Weights of a small image captioner: decoder norm layernorm, soap at rate 0.0019.
Rows from block 3 of the image encoder of a small image captioner, named by matrix and row number. Rows with one number belong to one neuron. Each number is 128 + 32 x the weight over its row's rms, rounded and kept within 0 to 255. All counts start at 0. Numbers have three digits each.
Before each neuron's rows are labels from the 100 images, of 14976, where the neuron reaches its highest value: "peak on" is the class under the peak. Only what is clearly more common there than usual is listed. The data: made-up waving flags. In brackets: how many of the 100.
# fc1: MLP up (encoder.blocks.3.mlp.fc1.weight, 768x128), inputs 0-63
# fc2: MLP down (encoder.blocks.3.mlp.fc2.weight, 128x768, transposed), outputs 0-63

peak on: emblem (46)
fc1.339:117116120120083057141089136128150119089103109146079106138125110104132169214131180181103131180107136098173109120119139101147114131122133109133113145144101141118129124148105141143133165138081158
fc2.339:147106156131127163138140137131152088071159070133183126134158081145171158107161163174167104112126094149106170102123095090162165144059088088128099136138065136152098093169101165064105088144137131

peak on: backdrop (100)
fc1.16:112133089154118090156145129140150161166193091155099140144170147137105110109073096097107144148107072104167093139143168094146115182143118143139172155100141128169110096133125168168138117135094136
fc2.16:122121174103090121165136138126138146134152130092206078101090141157085191128099122139122193124154104090151133129077074133161157112105132107057105124155041141139043164082147127080170123121186151

peak on: emblem (31)
fc1.129:130119107113216144139130115167151101109179133123127090155180146136140142135163149178146086119110145107142156117132132138122152166070110164130130152119167136130120100154028121142141111176136113
fc2.129:104143114115068142076175129135142136118129141098159129075125153159194140107147091153100132123147096063078102150120211135158147116182123188176153110190104066133103185164110088157202100160131138

peak on: backdrop (100)
fc1.715:136110074145133081095194098155121182082127091203136143135086106136126125178104129070137129166149173149087079105153154101166137154109184106192112104176139151127152167105140175111186069158108111
fc2.715:135116171162128147085114154116077113170146137093143074174142117127079152130106152133118100111107057114175156132101118182068126119120106169034111105146149127144104092103088149155104099093144121

peak on: backdrop (100)
fc1.306:130130161135143157106133112120164133140123119143086116144155150148129145106078125100100137130161126145112190151190163163124144116100100166139106153138094139070116116175118122115075127173144177
fc2.306:140143088177090122112141199103147176131152103101166114095118168150190205164121172116172130104111162056055133122093082135114132164162140126132161099178081158171136117126100080158123132101119074

peak on: backdrop (88)
fc1.44:132173181047127131161129169074123166140168082127137160091089121064114107181152175100111100105106118174162133103107098114104200162143083174070133117113146132160121147129099128067127142107086056
fc2.44:149146086192104119143132140143125137145102183182075028110189187079114147122130174135114138101192129119150136146127131142150096198113152153160122121144143103107113107123080131136124109137161186

peak on: backdrop (90)
fc1.130:159092135115149096141114154092134059109126163110168144083114162159195134119145087168157117140086086099129143129067127114118181161118120099144120132144096149093203101095114113141149130115146207
fc2.130:149111103130154157167131116155123181107058131045127114194159119099118145151080141157113162123100151136127133134174021068164104066155169149087097091106150080113134098119174104103115085094118090

peak on: emblem (34)
fc1.229:139151173123100106079105177142130119147145099144141126098127110134149120145182159056125130148118109164148167083155132186108095107124112132089162117114132120078121115183138135128075097140145123
fc2.229:115141125114118081162109131148129052098094158119140123168164118119167140128158089190155152142139160115173119120156160141105149162065145090209062129121105126163088155106135160069152132189140086

peak on: emblem (29)
fc1.461:131109138100120068106174151105109125097176113067132104171154128095131092130116115151138118109072132087166137162122183166106108056157125122130106138111151149094076179076129195136107161099112120
fc2.461:094092115125173164172160118176165107134121147142206101128162113144123144087162156165130083143138101140142165135125103133136114101142117112175137149117098101117124124173106073093120084117121142

peak on: flag (83)
fc1.319:135148123110147100099179101109156190103146087088111161116144147151084159127103152161097137131120166129133141181099094038115099142166151103139164149138136096155129105169062197128127184129115092
fc2.319:156112091181136161062095092169141133141159113125102135154079113117124099139121061133081146158161150110112143096097169136144167100108079118117076152145096145110109172143113080159110124157192120

peak on: backdrop (96)
fc1.74:135096128126117147180211137081129138196086146108144165111102143117170165130111093090168130150132162193104151106146206103091115164133127103118083200098165103164133124133082106154140101077119114
fc2.74:125147132128139091119130136131138134164185120148094051139141128136123081094161169161173135115130090054136125107168106147089133089117160161124135123177077135101107125150210141030154134186163153

peak on: backdrop (92)
fc1.348:165105145128162180129226154113100129139148093150132187141154116085151142112107105136074108149173155194108128085169117106116153147101104151188136135110134092156120154146174194150105087152128076
fc2.348:080141115131179158129070146153149169115202169115168119115135123236098097175140129154168092142109112087143170145107177109121116127101132138093097099177145130078151124134135107078078215100100157

peak on: emblem (25)
fc1.148:127157193128168166130162086138171123128100141105085128156123072153143111077134101125184152123112147124132115125102118068135164067137107133108172140155169087173059170132102161142155080164106217
fc2.148:125128079102139079120122049161135106130181187116141136096091157096197069119102071104089110112084102092097154159173121099140152182137060128117060137137040149108152117152169152121160204170079122

peak on: flag (86)
fc1.552:178146178112067090128105136161157136153111099154154163132104159132109126135140143118114110101128157146153134129146162132154087190128115075151073138177070083129059099105206186149152151119121119
fc2.552:093110121110112158115124105118143120091143137134117143085156125072101127168112131127151168180055063109173158163143095127130178099102101155087194088143135162140139161142076107084111154124080103

peak on: flag (93)
fc1.459:140053131147196139150073160141137154137149113106146165122151126193184113105128234123161105095138166128149126169131122116126111137055170137185087148081176134153122109103151142169065149111118130
fc2.459:110111120075120144125121105108158072170087150154149141104081158134108146162134052100126112154114080164174141192141142126096177142123098089150166110179132133113049120107136121137172147187122107

peak on: backdrop (100)
fc1.710:141110090162137128149123141064117167138119119139152157117135116185064038138095183189144133081149116093128113128081152139126160117170115107145054162111112085151130132089131101165124154163106131
fc2.710:153133191108138139155098189127081121092171142168087166120128105115110149123158104166056122125105200083056104155113188163107153167119121064147109096133121142161124111179072140110158159107102142

peak on: backdrop (100)
fc1.746:128122136133154100182187117143098145147028170137070139102147159171125135105154147136091129073090141129111172161093090181168119138136114138129154124129128163118117100135080118149152218105168169
fc2.746:154127088079165145132102095091144163095171146142090182087080120115131127074144173185154082176109085083105087104118136122117095132113137152133149139081148159110160161134151128139149121146154074